{
  "parallel_block": false,
  "pooling": "mean",
  "batch_size": 256
}
Rows from block 6 of a small image classifier, named by matrix and row number. Rows with one number belong to one neuron. Each number is 128 + 32 x the weight over its row's rms, rounded and kept within 0 to 255. All counts start at 0.
After each neuron's rows are labels from the 100 images, of 14848, where the neuron reaches its highest value: "place" is the part of the image that holds the peak. Only what is clearly more common there than usual is listed. The data: pictures of board games with random positions, seen at a slant.
# fc1: MLP up (model.blocks.6.mlp.fc1.weight, 1152x384), inputs 165-219
# fc2: MLP down (model.blocks.6.mlp.fc2.weight, 384x1152, transposed), outputs 165-219

fc1.410 [ 96  45 127 122  95 123 167  91 137 121 126 137 160 164 133 153 132 177  97  79 111 156 118  13 154 180 151 119 112 143 109 125  83 105  98 111  98 141 122 112 120 108  78 114 148  86 172 134  82 135 137 127  84 151 122]
fc2.410 [151  86 116 109 105  68 164 124  97  56 133  94 113 139 115 113 129 138 111 127 172 127 110 212 126 100 117 204  61 123  93 137 149 147  73 100 232 124 130 199 106 186 109 143 112 189  82 160 155 122 159 137 138 174 162]
place: top left

fc1.196 [134  93 132 105 157 166 160 131 107  81 127 241 125  58 122 114 186 137 129 131  98 108 132 106  85 103 118  70 115 117 132 144  10  69 146 100 102 156 128 127 133 150  83  96 139 108 126 128 124 116  91 117 112 132 155]
fc2.196 [171  71 139 153 116 136  77 141 144  98 152 113 128 187 113 170 119 104 150 134 129 101 134 195 179 102 131 102 149 153  72 106  86  93  99 214  98 133 176 141 114 189  62 153 114 173 115 113  65 118 181 198  93  60 114]
place: bottom right

fc1.659 [141  99 137  97 113 111 131 147 107 141 156 143 130  91 143 135 132 191  85 129  81 133 134 113 138  83 103  82 103 173  94 106  85 136 150 135 142 135  80 136 121 148 164 140  67 126 115 152 132  89  74 123 121 150 111]
fc2.659 [143 116 138 113  62 167 122 104 100 140 124 107  90 142 117 122  63 138 158 176 146 111 144  89 167  92 117 140 169 102 106 156 111 175  75 155 116 115 145 181 133 131 134 163 198 196 119 122 127 199 173 106 109  55  82]
place: bottom right

fc1.260 [ 87 157 163 147 102 145 204 114 136 104 100 127 135 160 116 170 183 150 197 102 131 140  95 191 107 160 187 102 113 100 107 181  89 121 186 138  60 152 171 117 144 173  97  60 124 122 163 159 120 130 112  94 109 111 108]
fc2.260 [158  95 103 155 119 144 101 186 129  72 105 171 137  91  93 114 103 115  48 102 115 150 171 117 128 110 108 149 159 140 102 181 158 108 172  87 167 107 141 113 120 115 120 141 129  95  67 136 124 130 120 167  89 143 144]
place: bottom centre

fc1.220 [162 150 182  76 159 162 127 118 133 114 150 108 149 203 132 124  62 160 102  90 164  69 102 105 180 132 137 112  92 124 146 104 154  88  52 188 162 133 146  94 197 160 101 106 165  57  93 109  85 179  51 120 180 161 116]
fc2.220 [109  69  75 164 102  71 113 106  76 130 102 125  92 139 123  69 148 106 137  64 135 124 149 150 122 126 136 150 128 173 147 134 104  63 107 109 133 134 126  91 116 107  90 120 120 115 124 116 131 155 132 112 136 127 129]
place: bottom centre; middle left

fc1.346 [170 137 137  95 166  82 152 119 163 152  71 195 113 120 149 164 170 119 140 153 121 166 106 103  85  86 221 126  88 166 108 146  87 139 163 143 108 174 120 130  96 141 184  51 129 127 126 135  87 106  83  70 131 156 110]
fc2.346 [161 115 121 106 152  73 158  83 153 131 124 104 112 119 154 114  89 129  86 103 165 118 170 123 150 196  98 209 147 116 116 128 156 104 105  73 109 111 137 141 108 118  78 154  90 134 138 141 174  92 124 136 107 107 113]
place: bottom left

fc1.153 [140 101 155 184  84  82 127 167  99 110 155 152 108 149  95 133 162 132 102 129 140  94 198 132 147 151 136 113 174  99 117 142 170 135 105 113  90  84 118 122 154 156 137 139 119 135 112  95 156 106 163 132 108 130 107]
fc2.153 [ 80 119 138 123 194 164 143 106 154 128 199 123 123 124  91 127 116 128 136  90  23 131  99 108 114 129 114 119  91 146 132 139  96 158 166 165 174 153  97 139 160  78 141 129  78 109 123 150 107  85  98 104 131 147 161]
place: bottom centre

fc1.265 [142 100  81 107 125 121 111  50 117 127 147 161 172 115  65 153  87  64 127 211 120 130 150 125  50 138 107 166 176 140  82 170 123 183 120 115 127 138 134 123 106 106 175 151  88 170 117 152 144 132 107 150 129  99  95]
fc2.265 [118 155 172 153  95 162  93 118 178 129 137  85  71 135 202 101 197 166  91  51  77 115 151 106 114  84 120 108  78 100 173 124 122 104  85  82 166 118 105 126 163 164 134 185 141 111 138  88 137  80 146 135 111 116 165]
place: bottom left; middle left

fc1.625 [146 108 123 111  94 156 133 176 155 153  81 102 161 101  94 168  89 152 117 111  26 103 147  91 155 120 103 103 105 161 117 133 131  75 120 127 122 128  95 143 152 135 105 163  88 132 106 145  87 129 104 132 161 151 139]
fc2.625 [201 130  92 158  95 184 149 140  73 109 122 139 152  92 184 116 107  69 131  88 106  77 129 127  84 158 158 165 157 121  69  73 101 104  96  87 189 134  53 109 120 178 100 100 124 104 206 126 144 131 169 159 113  87 133]
place: bottom right

fc1.219 [ 99 124 143 109 157  38 132  69 119 149 157 171 180  85 119 143 154 110 103 226 170 100 113 102 164 106 128 144 118 121 173 174 112 123 121 118 123 123 151 144 133 115  95 110 169 160 130 106 129 138 173 120  90 129 168]
fc2.219 [122 121 114 107 200 121 129 131 108  98 123 146 186 121 164  90 137 122 135 127 151 146 181  79  95 125  93 115 101 121 136 182  82 123  48 133 141 128 122 147  78 160 100 119 104 161 140 155 151 127  84 137 123 169 145]
place: bottom left; bottom centre

fc1.83 [116 125 105  93  98 158 135 155 101  93 158 120 125  88  75 101 110 130 167 144 152 160 144 173 146 211  83  61 155 151 161 127  30 135 120 152 154 179 119  91 167 126 140 139  87 113 132 121 151 103 123 157  85 139 174]
fc2.83 [142 178 113 126 147 150 158  86  97 105 104 189 115 105 168 127 136 196 187 150 126  79 100 149 140 119 147 163  86 131 104 129 153  86 109 186 120 147 160 156 133 124 140  94 111 213 128 178 175  50 118 158 136 100 108]
place: centre

fc1.597 [168 152 162 121 105 128 145 148 148 172 150 155 123 158 108 180 148 126 125 120  99  77 161 151 112 119 144 111 144 143  96 149  94 152 166 126  97 172  93  99  84 103 110  46 105  99 106 145  75  95 156 106 155 132 130]
fc2.597 [166 172 160  73 151 133  74 159 143 116 170  99 107 116 153 133 117 125  24 123 139 144 109 146 123  79 193  69 150 153 133 123 120 138 139 173 140 131  79 128 115 142 117  92 129 121  96 111 139  87  56 156 105 157 188]
place: bottom centre

fc1.394 [123 117 135 191 128 145 155 136 161  53 109 109 119  92 168 156 131 120  98 225 106 166 148 207  85 171  70 142 131 121  71 130  82 119 131 127 140 110  76 136 110 116 143 146 161 150  93  91 140 142 123 104 129 172  92]
fc2.394 [135 140 117  54 140  86  87 145 134 113  88 144 115 137 102 118 141 125 134 127 224 105  86 132 129 131 118 171 132  99 162 135 190 100 112 131  98 117 165 140 103 132 166 154  78 119 115 140 141 107 132  85  99  45  96]
place: top right

fc1.524 [118 119  88 152  89 134 103 117 104 111 129 143 208 124 137 118 135  64 104 121  44 141 111 112 134 158 136 124 172 151  96 131 102 130 167 139  81 129 139 126  90 177 153 194 136 141 240 110 157  98 131 122 176 125 146]
fc2.524 [111 158 184 101 149 173 140 146 113 144  93 111 109 125 133 148 121  99 179 106  63  75  88 128  86 111 134 120 145 120 103  96  88 141 150  84  98 139 182 134 141  95 136 143 114 112 124  82 126 155 141 101 126 100  98]
place: middle left

fc1.392 [105 150  68 151 117 141  92 109 138 162 104  85 145 151 129 144 123  93  99 106 125 164 103  47  95  99 141 134 177 118  85 103  77 133 114 146 143 121 103 125 135 166 156 110 139 147 114 191 123 130 152 156  99 124 133]
fc2.392 [161  67  99 133  80 144  99 130 162 146 130 149 129 124 160 159 102  43 145 129 146  78 143 102 133  78 171 138 140 124 113 106 143 128  84 152 102 163 174 117 114  76 116 166 143 152  91 119 125 213  95 115 123  59 120]
place: bottom right

fc1.570 [126 190 163 168 102  65 110 156 135  67 206 192 141 132 185 122 154 134 125 115 108 137 116 132 158 160  91 122  98 125 117 136 128  61 148  72 104 177 118 123  44 123 116 152 137 122 129 127 161 114 126 106 125 138  81]
fc2.570 [187 122 118 122  77 114  89 187 167 113  76 140  95 141 140  73 132 132 149  96 110 153 165 127  75  92 156 152  98 127 145 132 128 139  97 109 125  75 134 154 107 183 139 123 146 127  61 128 136 116 116 156  91  90 140]
place: bottom left

fc1.143 [102 151 156 151  89  57 170  88 141 147 145  91 119 101 139 140 146 154 141 143 105  97 193  41 140 119 111 143 128 116  98  85 152 101 145 147 114 141 162 123 120 175 139  86 190 136  90 129 118  88 139 176  79 179 180]
fc2.143 [151 135 127 136 161 130 111 139 170 128 132  77 146 107 184 203 103 180 120 146 121 107 171 122 153 172 155 154 110 113  98 154 144 109 111 136 104  84  95 137 113 115 103  97 147 122 126 121 114  85 100 132 137 114 122]
place: top centre

fc1.449 [130 140  56  78 133 120 114 138  94 133 127 160  98 133 151 148  87 102 128  95 162 101 111  71  98 163  84 103 159 148 191 155  14 155 131  95 177 176 154 161 141 177 154 116 129 119 108 103  75  84 130 108 137 145 135]
fc2.449 [181 118 115 162 192 157  98 153 202 140  33 101 109 134 124 145 164 102  73 187  94 119 157 213 102  97  84  86 105  94  31  88 152 126 121 204 115  59 211 107 156 124 100 103  84 156 178 153 151 182  99 153 127 121 115]
place: middle right

fc1.749 [184 133 108 178  89  99 144 158 106 130 131  89 155 114  80 163 136 118 128 151 134 102  83  57 127 161 183 159 126 130 120 126 150  77 103 119  72 165 155  88 208 201 111  85 135 136 118  91 118 124 135 111 137  85 203]
fc2.749 [145 106 146 132 159  84  46 155 135 119 106 161 151 125 165 122 114 127  54  98  93 120 170 105 126  75 120 152 136 114 154  85 164 107 164 132 105 152 143 179  91 175 132 117 162 135 129 138 134 173 109 147 131  86 162]
place: top left

fc1.388 [101 102  89 166 119 129 101 127 154 182 177 161 123 114 111 151 149 156  87 139 107 164 235 121 136 107 159  82  94 136 167 121  85  86 146  81  96 108 125 127 173  96 161 142 144  80 115 161 132 187 149 107 110 106  97]
fc2.388 [130 148 114 127 120 128 137 141 103 131 153 146 108 143 164 135  64 131  93  60 129 120  91  76 123 108  83 123 114 131 130 176 135 118 160  88 148 116 119 126  94 104  96 183 187 177 139 169 181 187 128 177 124 121 138]
place: bottom right

fc1.224 [ 93 157  99  95 142 193 152  90 140  91 139 154 135 121 107 130 140 127 146 107 133 117  78 146  89 174  74 107 112 127 144 127 125 133 141 166 144 119 152  71 136 114 127  67  98  97  84 146  96  78 131 156  95 127 162]
fc2.224 [132  98 113 133 149 147 109  85 137 111 103 123 100 138 146 135 146 179 141 169 142 148 167 156  29 130 245 167 219 138 104 105 122 113 142  73 133 107 152 130  95 130 188 126 179 107  41 146 159  75 174 107 126 143 101]
place: bottom left

fc1.103 [115 119 143 109 157 155 138 166 179 194 159 111 134 145 115 126 104 162 203 163  74 124 144 146 109 136 166 113  65 109 152 163 141 100 116 126  95 181 131 131 165 136  90 103 160 152 100 120 127 122 109 136 124 154 105]
fc2.103 [110 145  91 133 108 143  99 118 181  94 110 161  87 159 170 169 111 169 118 129 170 143 134  98 157 121 186 132 159  98 149 139 122 120  64 138 204 159 150 125 159 154  57  96 139 171  89 135 137 143 204 133 154 102 117]
place: centre

fc1.400 [126 198 100 148 151 131 160 147 124  58 184 168 100 143 112 142 146 127 155 132 120 129  69  79  95 123 177 171  90 123 157 110 127 142  85 100 145 167 115  82 209 118  81  33 137  80 116 112 130 135 165 160 108 164 142]
fc2.400 [116 158 240 141  92 125 100  70 106 167 130 116 141 115  88 183 156 106 143 153 189 154  67 138 141 112  75 138 172 106 120 144 125 139 104 113 138 132 129 184 111 158 125 134 131 120  88 131 122 144  84 124 181 111 148]
place: top right; top left

fc1.253 [105 118 143 152 153  97 218 118  74 168 120 134 119 136  69  84 120 117 165 152 159 170 116 139  45 109 137 165  68  69 123 140 146 139 102 135 127 135 145 172 179 116  99 107 143 156  50 167 111 179 148 145 105  98 148]
fc2.253 [201 108 174  69 175 128 118 133 140 141  95  89 126 131  61  95 156 147 119 123 209 147  73 111 140  91 148 204 124 125 104  93 127  67 120 111 118  94 118 109  84 148  94 124  85 150  86 126 129 148 117 117 192 139 101]
place: top right; top left

fc1.5 [ 93 135 180 154 119 119 130 126 154 130 148 155  84 160  92  88 161  54  84 133 171 110 160 180 118 117 128 125 147 155 165 122 137 141 127 116 112 110 106 148 128 148 143 163  98 123  91  90 151  97 102 146 117  80  51]
fc2.5 [110 132 117 130 179 157 181 139 171 139 163  88 121 113 100 115 112 158 131 105   0 118  89  73 139 140  61 170 132 104 130 133 139 144 132 181 167 171 107 147 114  90 124 118  84  94 103 128 116 149 128 117 144 125 139]
place: bottom centre

fc1.490 [119  99 130  99 112 165 139 136 113 163  92 152 136 157 109  91  80 128 152 168  99 176 142 131 130 119 172 130  92  92  74 121  93 184 127 137  77  64 143 169 141 131 136 121  92 155 191 184 115 106 105 136 109  87 120]
fc2.490 [171 118 101 152 184 157 135  99 172 183 164 178 149 112 115  95 147 153 129 101 128 129 124 128 117  98 121 130 112  96  92 173 142 162  96 136 182 110 107 125 140 152 128 104 102 135  87 118  98 151 175 228  84 112 171]
place: top right

fc1.640 [136 125  84  78  84 138 152  94  87 145 106 145 159 108 138 127 145  85 171 149 130 132 116 161 112 117 125 156  88 166 167 111 102  99 172 195 119 172 186  94 118 163 142 108  90 143  72 137 159  88 149 147 135 147  74]
fc2.640 [163 123 111 189 154 149 168 159 188 121 144 109 103 132 143 118  79 111  97 118 102 137 158 107 142 102 137 118 135 144 114 163 122 137 132  77  69 153 119 139 151 102 132 102 143 101 137 131  92 162  92 125  87 121 155]
place: bottom right

fc1.270 [101  82 123 157 110  80 119 137 127 188  91  94 127 145 110 122 112 143 142 112 111 117  74 135 153 128 122 120 182 130 135  49 113 108 124 116  85 129 108 127 145 181 131 168 131 197  90 147  98  68 187 154 186 173 101]
fc2.270 [138 118 153 106 185 153 147 153 161 123  96 157 107  36 154 113  86 153 146 139 139 124 103  96 152 144 123 154  49 123 142 174 121 105 113 117 112 145 177 174 113 124 153 116 151  97 153 150 135 187 124 154  50  95 108]
place: top left

fc1.190 [ 94  77 139 153 121  96  95 162  96 102 114 131 127  59 104 180 107 116 130 145 138 169 153 192 122 103 186 167 134 129 154  70  99 121 110 138 151 211  85 118 141 112 140 117 154 135 127 162  72 123 165 111 135 110 119]
fc2.190 [133 141 146 145 131 145 137 124 135 100 134 146  98  92 173 102 128 107 152 129 157 148 156 108 148  95 134 129 186 149 144 133 116  76  93 164 146 150 200 174 157 142 142 138 123 140  61 122 117 101  92 169 123 104 172]
place: bottom centre

fc1.57 [118 158 108 127 179 193 103 134 125  90 166 120 138 172 138  90 168 139  93  96 115 115  93  94  87 102 143 150 135  84 106 105 105  71 115 101  80 158 112 113  92 131 143 130 139 146  68 118 115 137  79 141 115 154 112]
fc2.57 [119  98 138 153  79 127 129 160 124 155 105 112 175 138 162 198 100 113 115  86  85 119 185 131 149 113 114 136 119 103 115 165 127 141 102 109 146  96  84 188 158 102 119 164 131 189 181 134 131  86 155 140 115 137 113]
place: middle left

fc1.225 [102 114 135 144 133 113  82 147 100 194 161 104 141 121 129 132 172 148 128 122 122 144 166 115 142  99 119  96 188 144 163 191 144 136 149 132  89 156 152 142 165 121 136 176 115 129 157 140 182  65 102 128 135  82 123]
fc2.225 [172 137  66 141 106 155 228 116 109  89 157 131 154 111  72 137 124 135 145 138 233 124  71  78  63 156 107  98  95 130  11 143 129 146 126 154 114 117  84  79  93 145 107  88 121 124 113 169 148 163 128 153  93 101 154]
place: top left

fc1.300 [ 96 154 145 123 108 100 141 141 129 104 117  99 122 165 133 129 146 157 156 154 134 139 150 199 130 171 136 148 176  66  85 100 144  87 166 203 154  87 194  92 178 100  83 142 102 136  99 131 100 162  95 145  90 118 108]
fc2.300 [105 101  97 157 124 128 121 115 127 136 116 119 106 178 133 128 226  89 102  92  91 164 192 148 146 115 103 157 141 116 156 130 151  86 124 158 127  96  91  85  89 156 130 124 136  97 119 111 131  79 168 119  66 174 159]
place: bottom centre

fc1.547 [149 123 126  81 106 154 134 162 199 160 112 157 193  80 128 155 175 133 115 122 132 150 167 125 169  70 162 140 142 125 160 107 131  93 153 131 112 168 139 117 117  88 153 221  94 148 136 120 155  80 122 152  96 136  92]
fc2.547 [108 201 111  95 136 125 166 148 181 112  94 140 141 117 162 161 154 134 140 118 103 147 169 102  80  96  80 143  95  96 105 135 101 112 154  89 198 116 104  83 177 124 126  79 114 224 156 162 113 146 141 193 115 173 119]
place: bottom centre

fc1.68 [ 77 138 108 112 135 145 173 171 101  79 131 135  92 110 121 124 112 143 155 106 101 190 132 101  91 112 182 166 129 153 141 146 152 148 125 101  77 114 132 173 168 145 123 136 116 112  77  96 109 113 162 173 111 126 110]
fc2.68 [161 126 162 133 154 101 159  96  71 149 129 144 123 127  98 103 116 113 156  92 145 124  71 138 153 110  65  87 174  86 102 114 130 156 105 167 139  83 141 118 103 127 109  88 183 140 110 127 144 167 149  78 137 143 154]
place: top left; top centre

fc1.201 [100 128 141  81 174 119 112 103 128 149 146 134 129 146 133 182 166  82 201  80  54 118  70 132  66 136 152 131 134  86 174 117 163 105 131 140 110 113 138 118  96  85  92  64 111 154 127 141 156 144 138 106 114 104 169]
fc2.201 [185 109 140 132  98 111 137 111  64  57 141 141  58 219 142  62 147 104 114 112 177 159 115 109 190 105 118 124 188 160 109 146 137 168 181 128 113  65 158  78 117 192 107 111 154  77 109 109 123 117 122 177 147 197 154]
place: bottom left

fc1.402 [139 175 118  95  43 105  89 117 127 154  31 127 179 115 157 168 103 128 107 136 207 133  73 145 131 128 127 139 146 199 139 103 117 126 149 139  59 173 143 119 152 159 117 127 181 135 136 149 164 160 182 125 131 121 169]
fc2.402 [146 115 151 124 140 162  71 118 187 148 194 116 107  95 121 143  92 164 155 169 109 117 129  83 144  90 119  75  77 128 108 145 156 125 170  93 147 146 143 146 153  90 159 131 148 158 129  99  77 104  94 155 115 182 107]
place: bottom centre

fc1.693 [ 74 107  85 129 114 165 115 132 156 130 132 127 143 146 157 132 112 146 159 159 178 177 108 114 167 169  91 123  88 201 121 129 117 112 153 123  89 179 151  84 173 124 163 197 131 100 107 105 103 112  94 187 164 134  99]
fc2.693 [165 125 156 119 149 130 144 187 145 145 162 137 106 168 128 108 102 160 126 128 134  46 134 112 119 100 124  78  76  82 134 126  88 105 169  98 136  88 153 167 126  87 103  82 157  99 113 139  89 153 164  97 125 118 155]
place: middle right; top right

fc1.366 [ 86 146  73 106 152 135 133 164 141 147  90 177 181 120  79 150 159 150  82 139 117 107  83 108 116 140  95 172 142 140 111 157  54 135 129 133  87 133 132 117 138  96  86  79 162 144  61  54  97 107 112 110 155  98  90]
fc2.366 [161 192 145 129 115 130  96 120 159 139  92 143 183 160 161 158  86 148 119 156 157 132 150 126 133 185 191 177 151 115 132  85 110  32 108 125 136 140 122 200  97 177 130 132 136 161 126 130 115  96 107 161  91 135 163]
place: middle left

fc1.675 [142 145 143 170 126 137  92 152 118 118 131 185  89 153  87 103 136 180 114 198 117 167 116 138 130 143 141 157 170 145  85 158 188  89 150  43  68 151 117 100 144 153 112 109 129 156 132 126 134 141 133 111 137 197 182]
fc2.675 [111 110 114 109 135 119 161 122 152 168 218 119 190  74 144 154  87  80 105 158 117 115 138 117  77 164 159  97 121 178 104 185  65 133 133  84 177 157  93 116 123 109 176 124 153 141  50 160 177  93 184 138 129 103  76]
place: centre

fc1.496 [ 98 122 168 167 120 117 149  88 144  83 154  89 140 175 127 116 190 121 144 103 166 115  96 110 133 152 153 198  97  97 174  56 155 137  98 146 108 120 181 119  97 139  99 101 118 107 108 170 173 111 102  82 127  97 138]
fc2.496 [134 170 185  91 156 148 195 221 104 143 157 102 133 152 174 130 121 141 122  90  77 157 101 186 112 104 136 151  87  81 143 170 122 132 130  63  98 128 147 138 192 176 147 144 103 174 125 181 125 144 105  79 100 146 113]
place: top left

fc1.66 [ 97 117  47 123 131 148 106 126 118 212 127 109 128  70 152 156 149 167 150 144 189 132 147  58 139 139 147 119 109 176 189 100  97  98 161  77  82 127 106 136 150 127 129 203 128  99 160  96 131  91 161 163  75 119 115]
fc2.66 [144 119 140  91 137 114 162  97 122 120 173 190 149 148 153 153  78 150 145 142 206 109 111 141 139 106  76 103 111  80  78 147 133 110 116 129 171 111 159 125 156 117 122 109 127 109 120 149 110  98 121 126 155 205 146]
place: top left

fc1.634 [157 176 110 162 122 101  82 141 158 160  89 140 134  98 156 170 184 126 103  84 108 125 124 106 123 161  86  71 145 131 103 117 109 163  82 105  84  88  80 116 174 166 120 104 141 109 138 136 139 208 121 153 142  75 169]
fc2.634 [133 132 125 104 184 140 143 179 129 131 209 122  79 143 111 118  98 130 104 115 162 134 109 133 149 128 125 161 125  84 126 184 102 113 156 172 124 132 168 137 116  71 175 166 135  85 139 187 195 102 117 138  98 150 119]
place: bottom right

fc1.93 [129 114 131  94 167  93  89 152 102 192 136  54 143 100  70 174 160 100 114 135  65 116 185 138 130 142 112 100 125 142  98  90  93  37 112  83 120 129 118  81 152 114  88  98 165  84 132  91 120 152 146 156 109 125  77]
fc2.93 [102 145 123 138 124 158  90  98  89 119 150 122 144 163 175 124 109 148 141  70 151 114 100  75 131 134 117 138 183 121 160 156 192 132 145 142 118 123  74 139  67  79 107  92 137 141 161 181 130  62  69  83 160 138 102]
place: bottom left

fc1.244 [117 103 135 136 183 129  88  91  54 229 166 117 180 117 126 165 138 156 125 118 136 150 108 143 155 118 151 121 154 142 167 217 144 118 103 145 101 103 101  93 141  59  87 131 153 138  93 152 116 170 130  97 124  99 100]
fc2.244 [153 165  99 216  82 164 146 123 158 158 173 158  84 115 159 124 121 133 108 125 203  85  96  92 125 104 109 162  87 205  41 106  92 165  56 161 172 155 139 110 107 146 103 134 145 149 141 138 147 140 134 157  86 108  82]
place: top centre

fc1.432 [174 123 185 133  92 135  28 134 155 182 136 202 120  97 107 133 113 149  89 190 129 144 129 116 151  62 132  86  75 105 180 139 141  93 113 120 105 106 115 128 130 171 146 122  89  78 216 133 152 203 137  89 185  69 147]
fc2.432 [ 58 146  78  83 124 146 113 143 195 116 150 134 152 122 182 134 165 129 151 118 118 111 154  87 150  59 131 124 138  78 116 153 168  94  89 150 163  88 138  94 129 168 141 102 120 210 132 180  90 103 144 138 106  87 105]
place: bottom centre; bottom right

fc1.446 [112 163 167  94 132 127  79 119 138 130 215 176 110 176 160  96 123  66 128  46 122 131 110 151 147 124 123  94 124 144 127 124 143 152 151 172  96 181 110 151 125 111 197 126 140 145 115 119  97 128  71 177 118 121  87]
fc2.446 [127 131 121 151  97 107 138  80  90  84 169  66 112 105 158 141  93 156 159 150 150 153 165  87 145 112 121 142 162 114 130 102 111 121  87 104 109 157 186 101  82 117 103 123 107 129 149 172 180 118 146 118 175 112 144]
place: top centre

fc1.747 [126 160 138  51 132 146 101 164 148  77 131 102  96 127  93 119 106 126 114  98  86  86 168  64 161 145 101 122  88 133 144 152 164  65  82 118 123 180 148  85 188 171 125 199 222 111 101 131  74 116  75 140 162 145 103]
fc2.747 [183  84 122 128 118 115 114 140  89  98 118 151 140 168 150  84 145 105 151 105 146 109 124 191 120 126 140 162 133 142 173 110 106 105  92 155 153 155 171  30 110 138  63 122 123 141  84 129 123 149 134 131 139 173 125]
place: middle left

fc1.409 [190 119  82 104 119 106 117 103 190 129 124 119 176  92 154 147  96  63 115  83 135  99 144 134 107 124 111 152 179 117 113  65  90  83 158 147  98  70 123 210  61 110 113 135 137 139 182  87 169 147 161 163 155 121 131]
fc2.409 [ 93 157 150  69 127  88 112 153 164 116 107 146 131 116 109 142 136  56 146 157  72 141 167 145 115  89 120 111 165 151  93 104 112 101 158 115 154 114 140 160  95  67 114 177 108  84 136  76 161 124 165 100 134 140 117]
place: bottom left

fc1.554 [ 96 128 182 105 132 124 115 145 172 145 137 179 111 106 112 124 122  46 127  87 127 124 178  79 184 101 133  52 119 121 118 147 187 111 102 187 147 147 142 144 106  79 153 224 176 124 146 132 137 123 117  98 103 132  94]
fc2.554 [148 160 106 116 146 195 129  79 139 124 134 150 125 179 166 105 125 154 127 155  89 165 167 119 156 106 146 139 123  83 161 167 110  88  65  91 147 177 163  92 114 164  79 112  97 192 109 122 152 135 150 123 152 118 104]
place: centre

fc1.86 [138  83  74 119  40  97 153 134 113 121 114 129 148 121 124 115 142 142 158 145 150 165 136 115 130 138  80 156 132 155 135  73 109 157 142  88 155 166 174 109 112 122 197  86 126 106 126 118 123 116 156 111 131  63 134]
fc2.86 [122  96 138  62 120 115 169  82 154 116 133 122 152 165 132 140 123 179 107 119 135 112  96 124 157  85 114 109 180 138 135 177 160 153 103  81 132 129 121  92 138 136 110  99 161 123 164 127 185  84 136 157 138 120  96]
place: middle right